A small segmentation model, trained from scratch.
Model: 64-pixel images, encoder arch vit, encoder moe soft, encoder width 160, decoder norm batchnorm, decoder activation silu.
Rows from block 6 of the decoder, named by matrix and row number. Rows with one number belong to one channel. Each number is 128 + 32 x the weight over its row's rms, rounded and kept within 0 to 255. All counts start at 0. Numbers have three digits each. After the name is the row's rms in percent of the matrix's.
# convs0: first 3x3 conv (decoder.decb.1.1.convs.0.weight, 128x128x3x3), inputs 78-83, a 3x3 kernel for each
# convs1: second 3x3 conv (decoder.decb.1.1.convs.1.weight, 128x128x3x3, transposed), outputs 78-83, a 3x3 kernel for each
convs0.12 129:128065145026188146100105113097092161074147103127158087110121140134114080133124141076153119175236144167014139151137111103057142130136149155112113158130174137131135
convs1.12 109:128123157136128143130117204178132073194190086134125089196192139156169110161109148092180111122115134113130149165136140102144109093171116180117134130166143093143111
convs0.13 096:089130100203129169057099104159190152100087180083082127148116084186164078150137130154114090056116182089078090115115120050161104103092083164113166170152168120140150
convs1.13 101:153150139102082106154152132082112151084062131071088069153130074142111112139058031146129132090104115127115136078162143125119137129082118127095118080074105104075075
convs0.14 102:109141148148106150113170090112161152094094096145147137064154144111183156133174156132139131132129078134139103068078149173115212094162092112112148162111116097100164
convs1.14 104:133061081093169119118070124113114157185157147178134157141119106147100139105150160126120103167115141134144090069135163140126122144171095090163183158122129141168112
convs0.15 094:102075080138159040191188169127137120140119138133198228157101052142145129114183183148121165152165110073119121081171169057080255132152130163143128124126125137106131
convs1.15 097:139154096137147101102087157111132097161177116122118077137132079182142059140205114132133129153126137118111157090117099109145146101108133205132169139177121108097086
convs0.16 097:157154156104195145119122153189169180137139102103126113175143053155122089116173090110113149127080169117060153091170155061131067088121127097099208073119154117106130
convs1.16 095:121142102123069123066114060208145212213170120217107176136167136096117141087054029088159131141121132138142141152118103129098156111132164124168179094128212138170163
convs0.17 095:172129162144122115130029075177135073062076071098110092120193127088145131148158103130046110089166160136066131165096135188104090106054193081098116085138142152171184
convs1.17 098:090135161125178145061145109164152136165147160159132114122093051149121131152119101130143148079144137157114138149132137202189118141135114130186191113149188126176144
convs0.18 133:132115113143073157101161138118160110167080112070130178130111099141142120106134115219072095118079255094214000183141116054100094059133163143096154081155144203118137
convs1.18 114:190235115122035170081125165134074088140102112140095078198139107158126084165221171175139130112150145127151101145116117136144092153129124141080141142109121118142167
convs0.19 095:128089133131196149168127157185133146154136128138150195130065053153218121123112118082144126079149179128112113087109108129099101154132185127156217120105160131117137
convs1.19 101:101098078093099129138116101075101177122116128154158119067068071113099095133143087104129082096094131149146132125121142157178139158138155122153179100131140126108164
convs0.20 096:102123131087156132177141106141133162144156111147136175084167170183122106137117113144116101112183133113147091150101171116159077121093163121114104104108067156121102
convs1.20 100:149103126154125178139112180148184230127095162138134145159121106067111048135144142126127167108121122121098125133135174125114125134122152149129126137179150147130163
convs0.21 096:175133091120050110116111126154122111117119139112159073126139141136133133114094071180104155167047154139119148209062093112115117119106126156144172162136106133064149
convs1.21 106:169117088135131163169155126168120214156134166145150107147118179094104177112114135069142167131179123131114145090100135156127142191130144135161145142133128100107115
convs0.22 100:104122118173131134145186149132156183118130127094104160117045102144101067100160094164121087127104168164121138091190050135138134163099146145155157138142175105128154
convs1.22 111:058078106150108097188121190096140187102151164157106199101135166060179140106127180126134114131141143136122114157151116180086165125125129113095136100083143077146130
convs0.23 095:177166122162119154049122156070109120144097126190094140124075106100115189142165193121145112098175129154099108117136125096123124186132158102122142118175122143088148
convs1.23 098:116150212127136108113144122167125081124177159099156151100115136081123075205183114141121108131090102167088159144106123195083143132156154078101135082090088114072101
convs0.24 095:135131141151108107149102119163093164102085094099080140158126176156109134119115106107142118133208069118122164091109151138164102088046165140133150121185162149070120
convs1.24 093:144145140116114131109160133109195206158124163088193136212184127122195109194161153110167122158079141122065148172149158132170157117102130109158160096131121141126105
convs0.25 097:149108093093124170086074114143120168115143136074121120158157061145179154132093128113129121183045185150117136128114124128096161142167142132125153124077150084109147
convs1.25 101:133118159160111120116169056150083144069131126101117136107185128082083135052118091155172118107173115140107131130084161154154099160153142167147173107121134117137128
convs0.26 113:103169098127126116114072114132110183105128147129049086099120120114146103119104140085129105084255028124185041155138109057215106085125079161132130102117129110101151
convs1.26 106:139156104127125195160140131156130117146160135075120149183154118061185175094141176154114129156075144108141147124147139178107148127117065119095109107149132108115135
convs0.27 095:092046072107130111098144087084132084152164179096152092117107089132118107065125119159153079145138155096135082055131122154081144103131052212130123118141126088122136
convs1.27 101:150094128143140162151177134163119133105166094142177163152147137106094096142111105145109123128129103144119127103089123122105099124099170167184197107165125138161146
convs0.28 102:114093113154109183113096091148116155198152137150135131114167099150110105145149135158156102130113129122135159108114188121132085135127090163162143110136128120136117
convs1.28 107:146149062154162094198161092103091068111091077120088093175117073142108061176069096069137135140127122133164109124109123138098122118165127136087141152157105126091111
convs0.29 106:186086163021110239097221102209088143101070148123187155187124120128099102075132145090052168100091153107201085132140149119146100093095129132123096116079116136144149
convs1.29 100:139095177079138137115107115092133167162180123146139111133134174164154151133158102114124116149099139118143149136113109140134129134094118109164112143119167132150161
convs0.30 112:140152114161169155114128106094193136115077116156076161122108073130126066144116174073142122224034169079197182139106156152137103172138170160128188142094135080135124
convs1.30 109:088126121090032089077111122134107146118116083085076107065130141128149159170195180073117139154178113120171119107163138172078115118181131144134150173163094086117136
convs0.31 098:100135132075194202140144084094064155119147106160130035192171120170110127136147106144072114054204131126150133157114131069100191099165118168107108128150093088122099
convs1.31 100:108116125098152090102115169157162121119197069113223154096117130125089108103163110129061143120131143164136104092145129109157157164138125124152161156146158122083110
convs0.32 095:127127119086082104125161121112134142120177170177136111117102112138166118137161108075098130135145187138113043169133112089145117138132140149173191154121121106119124
convs1.32 097:171211143073153136111124152172118094102132152170101156123068117134089082164141136125102146078098112092078225108116094157144136144122146163143143144156150095136143
convs0.33 096:150128111011111100171166083098110115165191157158112156103109109114161129131171161143165136097127165168092104096106121086173088113056098108137131105105108139133137
convs1.33 104:116126144141157178057124128079134089144096078112140125079059120135075078156151150142125142114112157109118183091121132123133121153156124131164139135116102117097083
convs0.34 103:122134127148153139216119104146127174194164136245099121152123117126109094130147123089132118182114183108122170078130127174122154165078148100154147126133129132157149
convs1.34 106:112095180123130100134115108126176132125085126076186134114185141172126136229218204115124095138099147147106134144153095130130155105143161150136075113145078095118133
convs0.35 096:197100144103108119093136134172112150152095136207151124140169081128158193095100156125122108144119083128149135130070202202161106085122136173159120112141133095113141
convs1.35 100:095129121120152137074122079171114094135106092139126054126042040076121083120111106163102147116133109147138125127139097103128057095132101225204217182128156199147077
convs0.36 099:169107144112116149090170110156080151106148134079138144140127098110135113152104135127054128219114161116114102127125136167076212109124152114146180114113120160137133
convs1.36 101:076108167115138124205118084126155175128163129077188135103084095143081160047073105145152098115134128100147147100090085122124135109133142139162153115164161123053157
convs0.37 112:162187135106117089108027157114161175143169121150097126089105165156156133158124103104157137157130119100045187112118147167075174156122063072095125110138117106174166
convs1.37 097:137208161125167147117168183125134078177122160132164156166222199158171162123156119117118161107106109155116106155143107147148131106162116124102122120136151141138093
convs0.38 104:154140148096220114071094127126129124178172094142140121132105091147133148130143127158088074095128159115141054093133169109137121132132102138144147135173113134120106
convs1.38 102:124145179127153103080101164116112137110084095114072119081036089082083072127131123118139169143147128144140100106118088154113131087116113174164148132094123094134067
convs0.39 090:126053132174087119119104097035125168149118147155093088108125071055107144172085148122097185141098115144135151128107172165084153156123096131133127150147173131191115
convs1.39 100:134145186156164137148170163166226203118135205133120194124103195236165163132177116131073105108176128135165136154099097153130089076149160149074022098133088122104136
convs0.40 097:101166150075123109160134110052151147121142144146117167131097151075161104142181134151085110092221105134042178146062056099119108094099152110100093107114125075152182
convs1.40 100:144110043165127101100163154052099105109109141097109179131093089185148083151139074113114153117146102157087086110129082146089139164128119079137213127087102139099118
convs0.41 091:070147090155125131113180124099110120058124142142192189203149180138126156117115157132125165086166151176171120116137144126115148109073177165137221152141110189175115
convs1.41 098:131100154092095117126127140095110131104111130160217125066154157144155135116119123124076048108093167102135140093078140100149124153110135207131069169102070068096164
convs0.42 101:115089155126110082122081098089148209044124138188130146228163162129112110074120113117090132121099114111112144151093109112086103112133147148124203137131183120131081
convs1.42 101:171168046127110129140098180151152159093114181087109169165126130162119191204142105129139114140108100120138122098131132128154183126151154166126128160115112099130170
convs0.43 096:095058113117145134130188144123120102129154129113117070139073085130118142149141123117156211248093075114114197083101102133124139130034156097152156141124113106069054
convs1.43 096:062182127142170112122146159129161103089103140169141143132156172174151164224205239110134101123146111129120141172164135152113157119172139142133134149161125127097114
convs0.44 098:172117113089139181121120128089157112108092129153117098130106108107155146170093128123081158106165125148093136122127122169051113139148121121149105124122103127128127
convs1.44 101:097139099160105086180124091068099146133117161149106175131130084109109122108099128111145122108143164125131151106147150132103140159164140104118110143150117123115150
convs0.45 112:135142107139084065160141164104182120118143152156119155067096123142120133143211059065169116027251111155087116111196095077150098141097060115157115117132110152112135
convs1.45 105:095113096141144121126134120052098050126075076067110161103061110200108152137182180121144113116117138108156147143126123164110151115104164145144071092105090135088136
convs0.46 109:132116149125118111117136099097064103064112149157143150104149119142098126116114089156110106188131114079249158124129125098224131125138144139154119149117103129130110
convs1.46 098:115153144114069154161098134105123109153134187124173149142186115096130082163121183084111127124121073164156125081128122110109108108115093131138155100062150122097118
convs0.47 094:163126100155140083122122096156191134092091084114100122171121102119226155108192153073049096140163166173143178127149064155111104169084112114097150086114100103114175
convs1.47 093:187121137166156074118107069202178151137161099134094111123089124098066077102070066093074116110138161130164153125114100168106108146125087145135166173133162103138128
convs0.48 104:097093131177125107142157099161095115097106094084121180122057066191139151157159162135100129069151149135177102149108104117196110110096138142175158138116168156140150
convs1.48 099:105109120110130160114112171095162154114201154118133104068080070158105063255244205133123104118103166149147114117112112144120122079133173089109107133143138092131130
convs0.49 109:114136092065128198137154117123173098174119094127100141113164213186124105084125078141170098185000218116126171138114100129106165022151092086122188087172136118118133
convs1.49 100:152122159124115102102133125095178091113134020124135093108119139130191148155136096131160132102144127107097115139122155181181121106159129052130094169109132126168147
convs0.50 107:079145121157114164116075143150117149155138151140118075145152058137106148159125094113149192096009048154174172107115091168161104088139093154111157137135147074133186
convs1.50 104:153167103153153082159128155123103130122175101124098122123109029149130008201113142124095164123166141099148132173148120141123138162128166106116128139144124115158094
convs0.51 107:093171126125136083118090118114118131098150130134078134117132110144112134124085130098161132162038149076052149138189128132094174103195161134095190130130171127130126
convs1.51 097:208163121142151148162139119112137128151136110173172117181166116149151112188152135083154188150149138136157146138089108157162108137098086123092147137123090125164130
convs0.52 093:097116117084112137170134109146172090128184130143110163097091173084097114105133152146178127150091065164113160119090129104255196091171105124156116100098170112066071
convs1.52 101:181094059157162101146125108087127139146067043156107052139102078114155154102173140078137108100142117148124133103057143095103128043084134142142089137138144186144125
convs0.53 095:167132109084154146085114072130187123125156163163096102188086191155135124144110106186109164172048060114131149129138107139125141135179092140157129101079177113050150
convs1.53 096:158132118113138137145126199147127102109051112117131107123108078073126111091131069117170135160154046098098075124064118125146086110165082170138184134212131167128104
convs0.54 093:075124136160116076159077091084124122151107127114145129159069188085107194177136110089168150177167092115098116173149171120132184133117103105119081120078123133133118
convs1.54 102:170117128157116073156198159133079157094114139166110141171117114075139163124107131135137103111129113122099137117127142128099094114133103156168181122193131138141127
convs0.55 101:148091076191130108076177109255143099192118136168129151124131197112056131109098112107084118139121111095127157157138114062092127105128160126132091146103123125153143
convs1.55 101:162119130112129158121117141206177064144219097115096136083254173112142191105153067099090176159121168107149175133115153184144166137145128074094135127114096110106140
convs0.56 095:113138152146092127061024141129144111104122153128122097163095142154159100121167100110137128132116154124088141073140176156116080149095111149149097110155126153187136
convs1.56 096:126121096110109108121131066068119090092066089179102085108103147111143101141115148112139151119122085131136172076134131114107156129136128054105067146070112154109149
convs0.57 089:145117127070198105084101076176117134164210159136092105132147132106110164099099133136093134022211064087164087098132192118135119138133110130139162103112100120115084
convs1.57 091:132147123125126155154081146154183130089105094142143119147135171147133113090150140160096175124105165154119173153121118132127076133135114154193161146126148128105095
convs0.58 096:081080094082126118173174154142128127050102122200222167133149110142039008145153193116167144115228096110130103163152104116130114108136112125135168120098111104117105
convs1.58 099:074092086113135114124159134131120093166120135127099076175164114211180109187168115126172132132063099136143134099133148137139153176145141140144167139133130089156146
convs0.59 096:146149144126153091153078149101120075163097128143101194093113122120147151124128162069136118131078166184142139120216193146157139113120110167129097101100086119150102
convs1.59 094:166132157114202125199125100075132071110154059180158120060106158142121112119109164150105109103162106111148126187136089174120083087095156169118102151155156153190134
convs0.60 099:123155124128212173127165154133146120146110127082128119108148130109126135131173169085133118075069116154154120104132110095129141153159086122128079147125186141157141
convs1.60 098:122126107137019087112082113133158147085130123039079154067101131141134176119119145125140107126174145109122147147123127123142154127159190069074082083097108107127118
convs0.61 090:127082087079129115100138161138116182134132142107117129134147071175119067104109119072116131098157060101185127157119155172093073112091093125117130100089138115127166
convs1.61 091:120135124122128180137153147178165108098143140096143180143140125151189136101077070133093167117128143124103162102176143144141094082092114096114154131121146085074154
convs0.62 100:114169162195134106120031068115092142071098116123085128139136102119101138124121102098128119191089134105108141130088169162152088085097113123174146144146158116152125
convs1.62 103:146139090169104076090119124103133120092083121102076025161152149146146178112119135107156101157129125096165079093120122112106123078134115161148148104135123109078153
convs0.63 105:133108138070177058135114105219121130144118153168103149137145142193158050141132128102135118091132158114157134150121152079111113135132078152137124132139110088126125
convs1.63 102:221199061183120125152179104138097074112114093128122134160136094198127086130065109174129162123103199047109144135080090158156178171097106115129161087131145109090141
convs0.64 097:072115116164146125106157201099148093088154134086129117079062135061122165106126169083097144196216081067090171113138133071109158149122136116146107102077095093104074
convs1.64 093:050137143132173113140150096154165118145134113187077108030175140077094127118177148148134151144122108075089127126096111126104154127121159198169209149183100096082063
convs0.65 095:083104128151124145119094151162177103117096120141131138142134126165107137144108086103144192130180171104123123167110184073147100128149151201205145117121145111094093
convs1.65 091:121109087102137137100166130094086132085143137148096075062089043104122134131069103123154148108130156117121113113118148138129149093142139174201165136097123123053132
convs0.66 092:132129050113163108119145133100131196112157154054067068113120113092148169130143118139102078127125158157175067139137131110141105118146140161133100114118080151103082
convs1.66 096:157107097121123123183179118137101144148146121150088134146113130110149156103123140147118131138082117151131144081149196143081149093094104074123052093107130158121107
convs0.67 098:109086154167111162128116094135113097110102113135121123104046144107118140102124153159122124089163149123158089117131087077143171111095098131103212129140111084140141
convs1.67 099:180143152106149135106099097112144144123138203095132182159114137061129094137121112130104158101128151119154093137190139131154158133123147138133157126139142121145122
convs0.68 096:166151136121081073148078126159162168157097141095169132143189160131134077139094106092184100118024112144209185119137138066077125131126094118145095126122154143141108
convs1.68 100:088121112161151151143107076146116183092113118126140186091220135209140182142059147094074107150136127138116129124113127079157142118107172173131112136074121141127076
convs0.69 093:113140156099159111124186071096054110089096116191168134076153117087149099161156128115133162126112184117143187127130083106145150138052135135104069132082126160183110
convs1.69 094:189123129124136125182151147118084069151147159123160123166115133173091135115105198065098101062136151083181086155144163121164132164084123114149114100152150121146105
convs0.70 101:072161090135104143099124109092093126178111071183116095155143071121152113075131120108129086060144103147125140191146126091139113097134135128155122170128112148116148
convs1.70 099:118158114095103114153128206099102112134141108142121164123134148120124088144165094177149085115107096099110145082127092129124113146104120141113178158093128099126139
convs0.71 095:078073131062106152162173092122151095133123109153145157182173070161119142096112078147154088134063130141166193119111122066118158129063149132108092139214137149110175
convs1.71 100:154115116107100099112152113118128126130121103150128144113106142126104110107112100115131147138171158136162103136148159093141150099134175095105086096086145123127113
convs0.72 090:143139076150086166218140133112138138095126136137170179095137124116144113147110152130163133113179032137195087172139131093176099129105163136108145124142116164136062
convs1.72 097:102129163114110128124094109091095134122106155108134185134174180088060153243131171122129128160139142127155124120148170141132129135131149145156123129156167082134158
convs0.73 119:085170115051125156175074115117147109123132119128106155163102119175087145120096146031188128133137109009255060124125109152154145059129121106149154138129119135130101
convs1.73 114:129044162074133060129192116136133111087130168116090144101058158134116074065132117191045156099116127127075131090127131181127082136183113104138159133088121152079149
convs0.74 093:093131120107095111123135190084112146193158166102117091163192116175130156089117096137159132129128154163094198107118111123091117154078159124074155102148133144121184
convs1.74 101:104042074116126174154180124130119083132098083067117117155078170102088131124090099079121100111121140088104133128154096165151142129108130103144095064108150130144166
convs0.75 094:241127177124151113115186166201191128100130061120159175158159195135125126149169098142121184120123065083151125108155103127160141112149156118080204102106160100147110
convs1.75 096:126136138097151110030160050194182168197119116168119136165110136150114183136148156119121128112140102111135109159091095135162141151115145083098133111128103140158160
convs0.76 095:096118142164099119080068072190093114154144135178165108109126082199162172156105103160107154129102154117178115160097056100123066088141130128123123125122126177135155
convs1.76 105:092138126117141158122169163128147096123179087163159140108198182094068175101062124123101126102138141112114105125128117151178166096131119148097138104062098128096118
convs0.77 091:170132163159120136118064097140163116108156136147167108121130153115122140117122094140159126070141082117126160128148175149135157112141109159142134143143072160121143
convs1.77 100:163136114154145155074117114102059132106029104129113052075154170070177178111104151103140144127147167133102120123132136114143141115114085139115072155136138200146127
convs0.78 098:140087127104148108111112185106162130133134176141113138155105095147193092128163132127163160149064120150127110132193145219076114115123095131129173131103076109095109
convs1.78 103:103108121094077182121147081138162091059188176132095186060111112113063100185164101122131120145151133131142136146095146077162085082126115134130128134238118120127111
convs0.79 104:113182124088169093085096150092148102078080167109117189146096141137178075174144095096115144170047130150153144099094153159169128125143160105095096164040133181209135
convs1.79 098:124142121154117135151065114118172137118174200137141197119031034143063047066177091105110093130159078156137111145091142159170170117178141091089109117122130088099156
convs0.80 093:157138193143115084075087138061129111162103180147151137184197149131131135124155086123172139167089136115099090153125148111161148128124120113102168149140116084092123
convs1.80 096:153128149163181156149159089094136174084165153160164190128127074109110146080008025131131123096130109101085086138068057113112130153139155149144159150156157130126145
convs0.81 103:181119108104167104127167122083130097121158146134223143101099088142110088125133158124168140109057222149148104116122132174140154178197127132150115168145153107148136
convs1.81 101:113084140166116070116096092073056104096057128132141132110082117115124150120101133197104116114125137097076153084113134117113156144112152073123125080089122128138135
convs0.82 099:094176137033096173093115193122177149131131168114058163079120227099093158178099126127102136109127119126128127116110126121135113120136099090100142161113159179171112
convs1.82 105:154107204102112146121086187154188219091117107187106121138233255133181237088188124142108122122159124131125152160148154151100126114111108155091064177124116145123104
convs0.83 098:039124164176166144150093188138120115153134051120149099200119152138094121080107104131133119098146144099102117112114164073123137129173116121135130093123134149132117
convs1.83 100:130177156098107109123080141137114104152095117208141142114139113132179102098162115132116102152133214135121123154114136133131128153135105142160126135168144127112175
convs0.84 094:120180125122132083184178101086128131112165104061168132070038116129148152061162165131124081110070217145086075152101121117072194142146133128116093136119169152143199
convs1.84 100:101112143118187065183100118113087121126027110120109107103121125156131168079135148142090119140130153151116110103150135090160133109157105066103137117109147162162169
convs0.85 095:150141117104139187134138085205185146126105138076139081107152146169159131156110207152121131141103180162135164150148117135101141082136086113083111140098121198124132
convs1.85 093:126116087148089142124120110055126109095112142103050054051092089114109128122101156105104138083161110097122136175144131143112119128115140146126130221168084172202156
convs0.86 091:158122162105133080082066117115157153074110112111128175095075093173146101223197147121106138123110144169114129141099203098097098104089203104098070117113159136139151
convs1.86 091:137125093154130115207144142053083115109127168124142180170119079152153076125160155119147128117109182150125146125142142122117152110111111181188226148155232146123119
convs0.87 110:111103197128101100102189080135061111112133061190152202114175158163100127116130158102163158174090128124130159203152124115169177148107073087121121148128174083137134
convs1.87 100:048095144078125144152134105084117078106124120132152139151093104124117065170168144106168111130123133118129150157153111117079114109109121144162123143072120135141123
convs0.88 097:132119174107164107113100092113154104086123121177158184095123127183113150115067143156066169139120126122162127130088100143116122101138174120156103127122130168161151
convs1.88 100:144158113175115138100079126063062105154101044150095085134159160106144134117108151113121121138112097095150134139144148115106151153125145090113119134089155139170091
convs0.89 099:126114136168122083099071090125129133090141154160107119112089150154123073126088056158125146148057155191064160145121144138121102174075137178112080152147145124106127
convs1.89 096:115128059104109136062147176101085147083131161076100179163136084098093166057075088143170084098152106137115077144086124116146133167138126195189141146170123146107124
convs0.90 112:142106123085218143082151055134149139085135173101081181108105149126134110147140135093133145101251074128076097070184106113100118140140129061070088104150121162160101
convs1.90 104:210105117146121104171109109076140141102137132202114146138218123142152110134134115161153125154087147126114146110109129123174154139147121131099108118067098152124144
convs0.91 113:139156118072083134068204162128143093187114136135157128180088125157115135090063148128117145121195157110158042123115130160109137090175104128116116101134100113065154
convs1.91 107:125096141183129180137135072094040098144094016171112021160169140151174105119117086152168127160081129129140122116115090063096116094116093125130158160174141141148128
convs0.92 098:087181121160162087105128169180129128140109168045095168134119096185147097147150103146144172080098185154113124119153189130124095225017097162094099114159143098166179
convs1.92 100:115112168140182109101102116104174211161124138145105058133132124179093117140118087098133135071115132113103099093151162092113137030128097147039123210120147178133161
convs0.93 094:179084124125187096145155126101127118123108142021107126179148135126128146117116158113099167093167108138154109167098098117168103135096152149139120141154150083178135
convs1.93 093:114117153115084133088105163078117173079107107089069081082106126083099158111070057150087128175158178137129118108163129158115142155147101181106153132080107160165144
convs0.94 083:109133097103127086134116027160090131096097122152178097134187137162136072140150132167128097111105152096170129198119117150160141105151175088071141094160170205141107
convs1.94 094:102142150125143127175121135158040140114161151158185096084125186104083124118066127116152138146155138152165130125096145093136117150128157131093060116121132092114137
convs0.95 097:117143154097093201133100169155140143172151108118090136161157105120115177184080193136153123105134133135117103126117160079155117156063156119060142084149195166112148
convs1.95 100:107168159039175150112202129133129114121132107165087086095111101086215116097139156135106152116108158149100131150158168126119142125153145164197133123097171109105163
convs0.96 116:077119172090167162207149098089105161145093161092116153110119068201084140138096147108130114216050153106141142138112143154124120095106124104112172106094127119163135
convs1.96 101:152049136110125136106142175093163098050106111130107114131071038122142098147178123094131119166150147143154121117109113066161110155136117095172165076155107091117123
convs0.97 106:123077173157084118117166078145118107146148118131119132092091132123082115091127106104170111084073149073164120129110146143137067107071128126142149100150156093155146
convs1.97 102:054075099063158130143177094186166164114115095154085161122116129123163135138114135127094103129167115128114130120134156150122120107145107143109151110088144105135118
convs0.98 106:128073118139108151175167068171118168117188137114110089097118128133108099155107152102107215135184050144110119175120105090110127137149093128127145138130157106092119
convs1.98 105:089138117159144103082164138170142135102061115078112064124154031192140061146136140098104117106110158102125157106083125152129139119146103118130129110122091122109112
convs0.99 100:126154104154154123046106211124138137131129185075098128092136073116108172111149188138103151170079124099102163124135140081099124115137118112177115121164170121169134
convs1.99 094:116138176174092102169058084140093115052133105086119087082077125083093118098119203128150088154111073131136111125124093138161098135133148114085177145115139145105073
convs0.100 098:121145206056111160136047086112071077182109093170128119152126119062128183115140142132120118177106122145121191116138107107119127129131122098185091073118139141159115
convs1.100 100:138136150080138140125133108123102159131098095150136095084099174087104165157129146110130161125077132152158122148184200131095133109112134055105105103153152140089164
convs0.101 112:140187135177077125147134078094140164105161088130135111119153110159148185161131087158101100108091160136116092097163128161110133122135107160151152131096132123112126
convs1.101 106:148148115100157120128119136076113080160141093072155135085150069122033111174108140137148121127167142104131146102117120146145136113133133132166196110091115133144079
convs0.102 107:107118101108126094161136163081134144143140170136134103107139119142111153179118113138099047108174221157109015184124105132103129094151124124083095122136117125167166
convs1.102 109:049068127112073098136138110194123108071076131085138089144132094153087125165142174137163115093062165136111074159174139108131151066130137133105084110122093144124128
convs0.103 091:112110077154036087111159102147197152125099122141178143093117165093146064177130185134188182056164115125124093122133098133102117131131096093078080123135155137158154
convs1.103 094:131160133127213119168150098121069015136122142142128091092124104152055137076103106162153143134115149122139133133146108141102107104132139102152071103096086119122114
convs0.104 092:132120151183105109152165127145136151209142071144168071155122137119105085124097106160097113137109099119084138118125103164115116166143145157090111109154122107093156
convs1.104 095:101126140141158103143156156193098151193108081129145137178151041187121081173113115089125110122112126133184086166118139122115134178159181120094135138112101141151067
convs0.105 095:116066138199110070134114062100125094061091077128111173145115095158138105144183140079192096165111095112117150098142085101067113174158144152096089168158190189140181
convs1.105 092:159101130099149057112157046149169122181222114193129135162084093114032029097090050114117110133105119153113125125130125126113108154122136119087162117123169104130102
convs0.106 101:143149072151093161126161155159201138164165140163146091046108238129151116158113140132146104130046146124103193118145158149122169121110116154132119112092117093113119
convs1.106 101:106122098112178130191140139208107140152097147113104132165105075122114147116103252078151123064188107144133107131132104069134105135155133062095137130160131150133168
convs0.107 108:135092123075120092122138139107137109140177185106103119165138169174153140098107056144090134136168138139076127165155118119082118102152157136105100127114132163145136
convs1.107 098:127092082138101137138134208132175175110089128110083133051187133106090120143131131111156118136115093101150134160161126098078121133137057079137113131134130155126102
convs0.108 100:105109128183125064085115088234166079141127096185111138116032141098033086115128165141145158088133151061096138149177106087145099103094107160132097147151134118099127
convs1.108 102:144127147143104121088119121176132125120162128109126044085172146157154104163184127151186153120147166128122139123148096127170169128089123069091111137035082118126115
convs0.109 086:012071118075069081138033071148118045169169123115107116118117157134041126186110043124121093133140142152087156150111157104122098178046162097111138122098109141127155
convs1.109 089:126173113180179131119119139107117080139098080095089073179115079128107133084121084139115120155111132146108125141120073158140140140156138081115110121139165121144152
convs0.110 098:138119169152048033126127124192131145156127104139143104174098112111171108155131136124019224108096128165090102137110130162121124110117099124079165103129170163145168
convs1.110 099:081066122165185150124165140187189155174114144114119114145134186171170161129049057088120114121165139095166170152149066113144122172146179139120174089176173101128149
convs0.111 109:167104183111128073138092107118130139183111115145160177098113128100139127125133130104105081114213072123074172096176140145208136162063119131144098116190158056136230
convs1.111 102:105135135129154150143187139144111123103180156161111117119138178127141152087073047122154100147113136116128163124134119094143117117118109119123103167128103150203184
convs0.112 106:127093127135111135168110138140099146137130114195147122173128195099104162103195177139084155097255131178109109126143132098139110134112136110117094133137149111104101
convs1.112 100:120152128109109046134127143120192122076148167123065157097150112174196164134156163122115124136065130137142114161137110152110130056117147104100067130143143152130166
convs0.113 102:147132123131154186091055140140113159104102136126129119124096068140114076118107076117174104121127132179165141137142181174144131121119055176126155111132145125108149
convs1.113 098:076165167082127177121144125200151101104150193155116106135161120188137154197153174150101089141119129127131137210089134166103094063100151144099107174119121121128089
convs0.114 096:120130164159141137107101147154136111104139153153120129142136110168122113190110094100132129073109115146097198122125155123113145142129132153117099170154137130106120
convs1.114 100:135172152128098150110209114114119140133166176105128145162151050129114060127114120109126140142117150116114176139098100115134088118109105138137156111145119177163119
convs0.115 100:163128204155137122155124160080113088116119111172112089163141111128121112120158135105152118116152152068200109117078093135179133113132114194192216122145154110112091
convs1.115 103:113124165121138098119164107148148107132109150116102166074092161101099126141104069093101151110105101107132142113133148105109159162117172144115167082133152096061104
convs0.116 095:091092089163114096090147214101163168031130139137102181125087096161140058157155086101128161152130144130128120140105067109060147159132141093123131106164127146160142
convs1.116 100:129100130144118112138147127046092144113164213098158141150070125120136153158143137154125143128128143166104126161163107143172173134047134086106070143173092198093170
convs0.117 095:107096198108154168131092168161158137132116127155103077158163086124136054103123105094127102132107156140132157077141174133106170225146165084123152089104136143082150
convs1.117 099:097119112112102181102095197162171095156196123157170127098107166156111171236089116115142111132131130127098146130153124106148106149117095176113072132127201184125179
convs0.118 098:117117132113128140118133202084121060106053154186144170138151155158117139106111089167098141191112120170093137120093150182074138130149161147128131171146076157105070
convs1.118 099:097122137149134129101114090088120139091172157185185149067096212100102117118143142134112107119136089132174112118162139088174104093087077162169062131126056114151124
convs0.119 123:071121171172108138135116127171144119140157143094112170107129158080129061178137110120115075046140222188093054143147142119081120132166114103139093181139161117135119
convs1.119 114:141096027119115139126099127157138174086134151170120186134123102135069102134131133140072081109141154105172145106158129174060140129134126125156175042096158111110071
convs0.120 092:147104129107104121121148138075113157132134143134162164113091054157126120205126167103119109147106176162151117126061076172106090120087142141178186118143151088099123
convs1.120 101:132119181085147118159142083088119160114131165117129165153190168129152168143128112105108160092136060137149141113194166120184111135128138070086173153143207147135120
convs0.121 089:097146125052136147084135201104095122131120227093121227158160066140138102094125208140136145094112089094156108151124196142162135128154108115130163094119136169169191
convs1.121 094:109094156105148217109082151029123143042118105159172154094154089132100115107127075132125143151127086142120115092136111068089075121112128124128126088120121103124149
convs0.122 108:173087106164091125153110163128137111179105099157094100135132130148145091147053128127126072051144133107129108140124122094141091126141135099102093070161144131151099
convs1.122 105:087117089077168087109105156095160059095139123153138125148168142166174128180137128191117125142147124174186117136148096148125106105099110088154138160133173124159182
convs0.123 096:117178115107165162174180119138135135091160106101120083139104153108156096122192110160160151091160147134115116136169107105107084120184125107145138158161144098136142
convs1.123 095:110100076108129106166142138255156159187093099127133167106176163161206136160153146169166108126141138134132113093133109159129106129108111040065133105079098155106127
convs0.124 110:100145128090082138168088151143167098106101158165124107136102140207051139109086120207048181125151046072152142181105108030141100104156123185122088125148070104125158
convs1.124 102:114135091112112144123126083109141114162110188102107161075120079115084079107106113144116113144115119081145095070143134123147153115118125097154154062154067111145125